A small contrastive audio-text model, trained from scratch: trained on simulated sounds of rotating machines with and without faults.
Rows from block 3 of the text encoder, named by matrix and row number. Rows with one number belong to one attention dimension. Each number is 128 + 24 x the weight over its row's rms, rounded and kept within 0 to 255. All counts start at 0. After the name is the row's rms in percent of the matrix's.
# v: attention query, key and value (stacked) (text_encoder.blocks.3.attn.qkv.weight, 960x320, the v third), inputs 0-79
# proj: attention output (text_encoder.blocks.3.attn.proj.weight, 320x320, transposed), outputs 0-79
v.256 074 [115 115 136 127 126 152 123 125 137 171 158 100 111 153 120 143 152 132 149 132 110 131 167 135  94 177 126 115 128 113 111 103 181 166 134 139 151 107 110 168 119 128 151 147 130 160 165 136 115 102 165 166 126 140 129 138  97 144 154 169 126 114 106 145 153 135 162 150  86 120 148 112 107  65 150 132 122 131 133 101]
proj.256 070 [131 157 106  96 143 119 135 114  68 155  98 125 125  98 143 179  92 126 114 127 147 155  91 102 114 123 117 124 164 129 174 124  86 130 148 150 133 133 157  95 131 127 154 140 130 104 133 116 120 125 143  97  70 110 146 156 152 115 116 115 134 105 114 121  84 116 139 103 143 104 136 115  90 104 116 124 137 118 153 110]
v.257 073 [118 124  99 130 153 122 108 116 124 144 132 120 140 153 144  86 106 113 138 202 129 140 180 150 120 148 111 109 105 153 131 113 167 129 144  98 151 110 119 121 147 118 145 130 142 148 141 109 119 119 130 130 117 142 105 177 111 147 169  81 123  89 116 135  83 127 100 135 129 139 132  99 135  82  95 117 130 139 141 128]
proj.257 064 [131 172 109 119 124 145 144 150 126 121 106 102 110  63 100 153  95 180 113  99 116 148  93 125 110 130 171 140 123 134 148 101 117 106 108 121 116 140 151  89 169 183 112 160 154 111 170 116  94 150 112  91 100 148 119 142 112  88 119 161 120 118 148 137 133 118 115  98 106 101 149 118 103 170 109 131  84 106 105  93]
v.258 059 [135 107 158 139 145 106 118 143  98 115 123 105 129 160 122 138  91 131 134 110 133 138  96 112 153  73  93  98 122 147 142 151 100 128 166 120 114 116 152 151 123  92 114 154 118 128  97 101 138 138 140 140 187 147 147 140 170 111 176  89 142 119 123  86  83 130 138  87 134 164 150 148 135 162 157 131 104 130 142 113]
proj.258 054 [123 127 140 137 147 108 127 143 132 153 129 118 116 118 103  89 127 140 137 138  85 141 146 164 154 117 162 120 107 107 113 101 116 126 114 113 145 133 135 130 153 177 130  86 148 176 131 117  93 142 168 146 174 146 153 113 126 110 158 151 138 134 152 111 129 132 142 120 113 136 125 121  92 142 112 104 164 108 133 171]
v.259 089 [ 86 123 130 120 111 140 130 140 122 150  97 128 159 116 131 148 116 108 135 133 132 113 133 106 132 136 142 179 123  95 121 123 147 116 103 102 146 141 134 125 132 102 141 104 101 127 137 127 192 168  98 157 144 131 133 149 129 114 123 128 121 128 133 103 158 140 166 178 120 119 147 165 139 149 167 150 127  95 103 137]
proj.259 094 [157 165  88 143 142 151 119 118 101 132  96 138 139 159 116 182 121 179  95 141 131 117  91 127 153 120 149 152 117 129 170 131 158 122 115 121 112 135 110 118 187 111 156  99 125 117 111 145 140 146 106 131  72 147 131 146 159 109 133 142 145 132 119 139 146  97 147 128 107 163 150 135 105 131 115 159 122 135 128 102]
v.260 125 [ 85 113 160  95  95 171 127 121 150 126 133 122 119  88 152 119 142 154 133 134 111 119 116 109 153 138 119 192 134 109 121 144 149  51 156 112 139 127 168 169 103 166 123 104 151 116 110  87 114 130 123 146 135 104 146 106 137 118 115 118 124 110  97 121 165 147 133 124 142  79 147 120 101 133 154 132 159 111 121 119]
proj.260 127 [107 105 195 142 111 167 117  96  94 146 134 108 127 126 124 110 120 128 136 169  90 139 122 156 162 178 116 161 138 129 144 158 174 135 177 121 140 143 125 125 159 135 166 127 124 107  90 101 143 163 129 118  93  94 141 150 110 125 121 105 151 161 143  81 113 105 165 126 126 170 126 160  98 148 135 143  74 101  88 134]
v.261 087 [137 158  92 185 167 100 138 147 120 106 161 117 140 172 136 132  93  99 114 143 148 124 117  96 129 123 132 123  92 112 192 166 134 129  82 132 114 111 109 105 149 122 124  95 107  92  90 105 151 149 133 139 124 140 112 143 155 135 152 100 125 156 157  83  86  91 117 139 135 163  88 125 152 171 130 131 121 144 112 165]
proj.261 082 [144 139 100 156 129 117 126 169 151 135  83 123 133 135 113 122 109 123 144 100 143 122 162 175 133 110 119 115 113 128 101  75 136  85 100 143 117 102  84 141 109 108 128 118 157 144 161 149 147 124 109 156 150 168 121 128 112 152  85 179 112 126 167 156 182 132 119 149 107 148 139 116 150 110  83 117 164 126 106 116]
v.262 106 [152 167  68 144 157 127 135 151 155 135 123 136 146 140 142 162  93 102 123 148 104 111 147 124 112 146 132 141 121  98 137 126 112 161 106 102 152  93  94 144 155 115 142 135 150 156 125 134 136 100 116 121 105 115  88 142 114 148 157 119 117 186 147  71 139 124 138 164 130 123 167  96 145 164 138 149 104 152 115 167]
proj.262 111 [147 200  83 122 132 124 116 144 122 115 104 105 124 109 119 155 116 179 133 120 135  95 117 143 139 110 158 141 122 114 175  81 165 133 104 132 106 130 147 123 127 151 127 107 144 112 121 123 120 129 107 121 108 144 138 127 154 134 116 141 132  85 106 134 148 168 102 120 112 104 160 135 112 121 120 119 141 187 135  77]
v.263 133 [ 87 111 191  91  94 108 137 147 113 156 130 136 113  66 117 101 181 168 119 130 130 149 114 129 149 149 127 131 150 124 107 139 144 123 142 129 123 132 164 155  97 184 138 138 137 117 149 134 100 121 119 132 103 123 148 112 161 117 106 141 105  81 126 172 142 114 118 119 143  90 110  79  84 112 125 116 144  74 138 147]
proj.263 137 [106  95 184 120 109 148 143  98 112 140 177 144 119 134 130 112 124  91  89 133 123 168  96 127 127 167 109 184 170 134 135 162 129 138 150 116 139 139 130 134 119 137 127 157 115 114  94 109 129 150 107 137 127  92 116 131  94 126 115  99 117 151 123  87 124  91 166 124 157 142 104 145 115 141 129 139 120  77 112 132]
v.264 096 [110 103  88 149 138 142 109 129 108 129 106 121 155 153 119 108 113  93 115 162 130 124 126 130 138 144 112 115 107 142 190 159 176 103  95 138 134 124 114 119 136  95 135 108 114 146  95 105 132 107 143 123 131 113 113 193 136 134 165 100 158  89 139 110  96 122 138 137 152 168 119 122 151  92 112 122  97 126 132 139]
proj.264 094 [121 153 103 163 122 127 131 152 136 126  90 123 108  96 125 113 110 149 148 127 120 131 115 182 119  81 128 106  97 121 142  84  99 109 132 142 115 138 115 116 135 138 128 149 148 129 185 156 120 144 122 115 136 172 121 123  61 132 138 159 155  98 163 194 161 134  78 133 108 149 132 107 105 165  88 101 105 125 123 121]
v.265 067 [157 131  92 121 150 123 105 112  96 114 162 130 142 116 165 103 120 141 123 147 139 120 125 166 171 120 135 146 130 145 157 121 120  97 123 134 136 126 126  82 133 141 143 116 127 133 108 124  91 130  80 114  66  90 166 159 105 126 108  96 128  85  96 134  88 152  73 109 168 114 131 132 155  75 136 141 128 147 127 143]
proj.265 060 [136 112 113 126  92 156 119 141 161  63 154 111 146  93 120 114 119 127 133 165 106 108 142 102 117  92 102 119 127 137 133 142  92  82 120 118 159 110 148 138 128 111 117 137 142 148 186 132 115 173 100 122 105 179  94 154  84 136 145 102 154 117 122 173 129 117 110 131  96 123 168 137 165 129 136 113 110 121  90 115]
v.266 079 [120 114 129 102  92 121 109 111  92 156 134 102 141 145 107 112 119 144 123 175 116 101 147 138 163 138 109  98 132 172 132 124 169  61 144 138 114 161 145 105  94 134 153 132 133 125 157 142 123 137 105 131 157 129 153 125 126 109 133 129 147 106 122 173 103 141 151 119 136 157 101 121 108  94 112 106 117 137 135 129]
proj.266 077 [143 120 155 144 110 154 159 135 125 108 114 114 135 106 154 149 158 140 112 146 130 126 115 153 113 119 125 139 123 134 115 174  52 136 146 113 127 135 162 112 141 147 105 163 155 140 113 116 116 104 170 116 105 152  98 136  91 100 143 142 147 169 126 121 127 119 117 143 127 119 142 108 107 135 126  89  93 116 120 131]
v.267 056 [151 121 119 114 138 108 152 115  68 114 140 106 137 130 111 109 136 104 104 129  92 112  99 154 130  60 141  92 154 160 131 131 109 142 156 163 126 135 123 110 126 149 135 163  99 122 152 138  98 109  83 102 123 110 151 135 117 169 111 138 192 102 125 140 113 115 119 144 157  96 106 153 117 119 139 134  63 107 105 124]
proj.267 052 [131 128 135 164 114 115 130 125 132 120 185 136 116 141 161 130 138  71 109 119 150 145 132 161 152 130 131 111 123 108 112 131 150 151  84 125 134 121 106 168 113 161 105 109 108 152 160 142 119 136 116 128  86 141 118 196  87 155 162 119 120 167 143 115 117 112 116 128 138 119 142 126 155 103 109 154 117 139 125 115]
v.268 059 [118 147 134 159 113 122 155 122 153 144 143 125  98 144 104 113 118 151 147 118 105 115 173 134  95 135 151 142 143 170  87  85 140 162 141 109 112  80 129 132 138 119 133 103 139 160 165 148 139 155 161 161 155 152  97  93  69 166 173 137 104 157 154 139 187 148 162 143  87 115 152 124 149 156 127 113 129 144 138 130]
proj.268 056 [137 110 128  91 138 124 149 107 102 105 108 141 141 167 124 112 175  97 105  85 139 153 139  67 201 114 142 115 147  93  97 142 109 144 141 137 109 103 146 140 119  69 119 127  62 123 137 102 152 115 144 126 105  95 131 143 168 115  74 119 103 152 126 148 145 155 137 109 129  85 112 123 143 109 129 131 183 140 131 131]
v.269 083 [115 141 153 147 129 110 137 134 126 130 120 156 104 115 115 156 155 136 139  86 146 145  84 113  71 103 137 149 119  85  92  90  77 186 101 123 130 109 137 161 116 117 108 112 140 121 127 118 172 140 122 147 134 138 149  92 151 145 124 157 103 125 105 104 125 111 118 147 109  85 155 103 167 152 146 172 144 119 134 124]
proj.269 081 [119  98 129 110 165 125 125 107 109 146 120 148 142 156 116 109  75 128 137 124 109 121 146 110 154 132 123 116 143 134 147  92 134 126 106 151 141 169 101 119 143 114 153 103 102 119 110 129 163 125 127 173 144 101 134 105 159 147 132 107 113 104 128 145 123 115 156 123 144 147 125 136 144 128 117 159 139 128 100 130]
v.270 112 [115 131 155 144 146 157 135 117 132 109 154 134 140 125 126 144 150 123 127  50 146 129  82  99  96 135 120 153 128  87  97 126 134 153 124 135 127 141 151 119 107 126 116  85 113 103  96 108 114 162 144 154 124 108 109 123 127 112 111 143 107 169 124  95 135 117 110 130 101  95 135  94 157 162 178 150 116 126 114 108]
proj.270 112 [124 107 132 162 143 103 113 110 124 145 152 141 161 171 126 108  84 101 121 132 132 144 153  99 183 151 103 119 140 153 120  84 173 142 133 176 123 116  85 130 126  83 163 107  98 135 146 152 138 148 128 140 135 108 153 105 134 164 134 126 133 116 155 147 123 117 152 116 149 151 102 135 126 116  99 153 146 113  94 143]
v.271 133 [130 156 116 175 155 165 104 131 135 105 143 122 159 157 141 157  99  94 116  96 158 133 130 101  90 134 130 139  90  85 122 124 140 165  95 127 137 122 121 129 147 102 136  99  99 137 129 130 169 169 129 145 110 147 102 158 136 137 148 124 118 150 161  95 118 122 150 171 116 152 144 149 182 134 156 173 118 143 104 131]
proj.271 135 [151 150  63 159 134 126 103 138 126 140 108 109 155 153 113 147  81 151 129 117 138 103 141 122 161 102 137  89  98 154 151  73 138 109 115 174 114 138  85 104 144  93 149 103 137 144 144 153 148 120 129 141 123 143 144 129 151 150 135 155 119  86 146 153 173 128 116 145 108 126 132 108 122 107  90 149 147 149 119 108]
v.272 102 [ 94 102 137  95 100 171 141 109 140 140 119 111 127  86 134 105 170 129 143 131 142  96 133 145 148 147 139 144 148 141 107 134 158  61 167 123 158 117 145 156 111 142 134 126 169 137 139 113 104 101 138 119 113 124 135 115 142 102  96 136 156 118  84 150 156 155 132 113 120  91 169  86  83 103 129 119 137  99 140 128]
proj.272 105 [109 124 180 116  94 132 118 101 115 115 139 105 126  94 141 133 144 132 164 159  95 147 104 150 102 158 111 174 146 124 158 176 162 156 158 107 129 155 150 110 145 193 134 149 160 105  85 129 104 156 116  82 110 115 150 138 112 106 143  96 175 126 126  88  98  99 143 110 147 150 130 128 110 168 143  88  77 119 113 114]
v.273 091 [136 119 151 107 113 103 117 131 116 157 145  95 127 124 120  72 142 156 135 175 142 121 116 163 151 166 135  58 115 154 130 136 177 105 128 169 128 148 139 131 115 135 139 143 165 135 127 136  99 141 119 101 116 153 166 150 161 108 131 153 128  82 105 167  93 108 117 125 135 134 129 104 115  59  95 116 116 100 131 134]
proj.273 092 [ 99 107 164 160 110 127 121 132 126 100 162 135 118  79 159 126 113  87 136 142 108 162 107 142  99 120 113 127 162 138 122 173  64 144 140 135 133 116 116 128 118 133 105 176 167 125 145 126 130 141 120 135 129 133  87 120  68  96 126 119 141 164 164 104 130 112  91 114 141 152 110 130 125 169 111 149 115 100 111 148]
v.274 079 [114 131 123 174 130 153 146 134 145 115 129 150 118 134 142 154 151 124 143  74 153 126  81 128  89  90 112 157  88 114 138 184  90 102  96 127 109 148 139 146 141 124  80  71 118  89  94 101 113 172 143 123 151 112 118 143 127 131 144 108 122 172 120  94 121 101  76 101 127 131 120 129 155 161 139 141 111 129 114 105]
proj.274 084 [104 125 132 156 153 101 109 131 145 175 116 152 150 146 146 114 111  92 151 132 103 112 191 140 156 139 101  99 141 113 122  88 149 112 134 124 140 138  57 130 124 113 186 116 125 153 150 150 154 122 109 140 182 143 137  75 111 124 122 136 133 120 160 140 128 117 145 124 134 174  75 126 135 157 116 125 127 119 107 147]
v.275 079 [143 103 145 123 110 139 132 125 133 140  78 123 107 109 126  99 147 130 157 142 119 118 121 137 156 123  90 150 131 158 159  96 104  92 152 138 105 113 139 102 134 128 143 132 144 135 131 146  87 108 116 106 143 111 156 125 133 117 153 128 125 124 120 153 130 139  88 107 143 111 144  98  93 134  86  95 120 137 150 135]
proj.275 084 [101 122 164 121 115 153 160 132 153  95 152 127 137 108 167 104 168  93 137 153 129 144 139 145 102 140 117 145 130 107 149 170 120 136 159 102 143 144 165 156 109 157  76 149 123 112 117 104 115 126 133 116 127 121  97 151  78 118 125 127 135 170 139  93 111 121 128 107 138 128 127 126 146 154 144 101  84 120 122 106]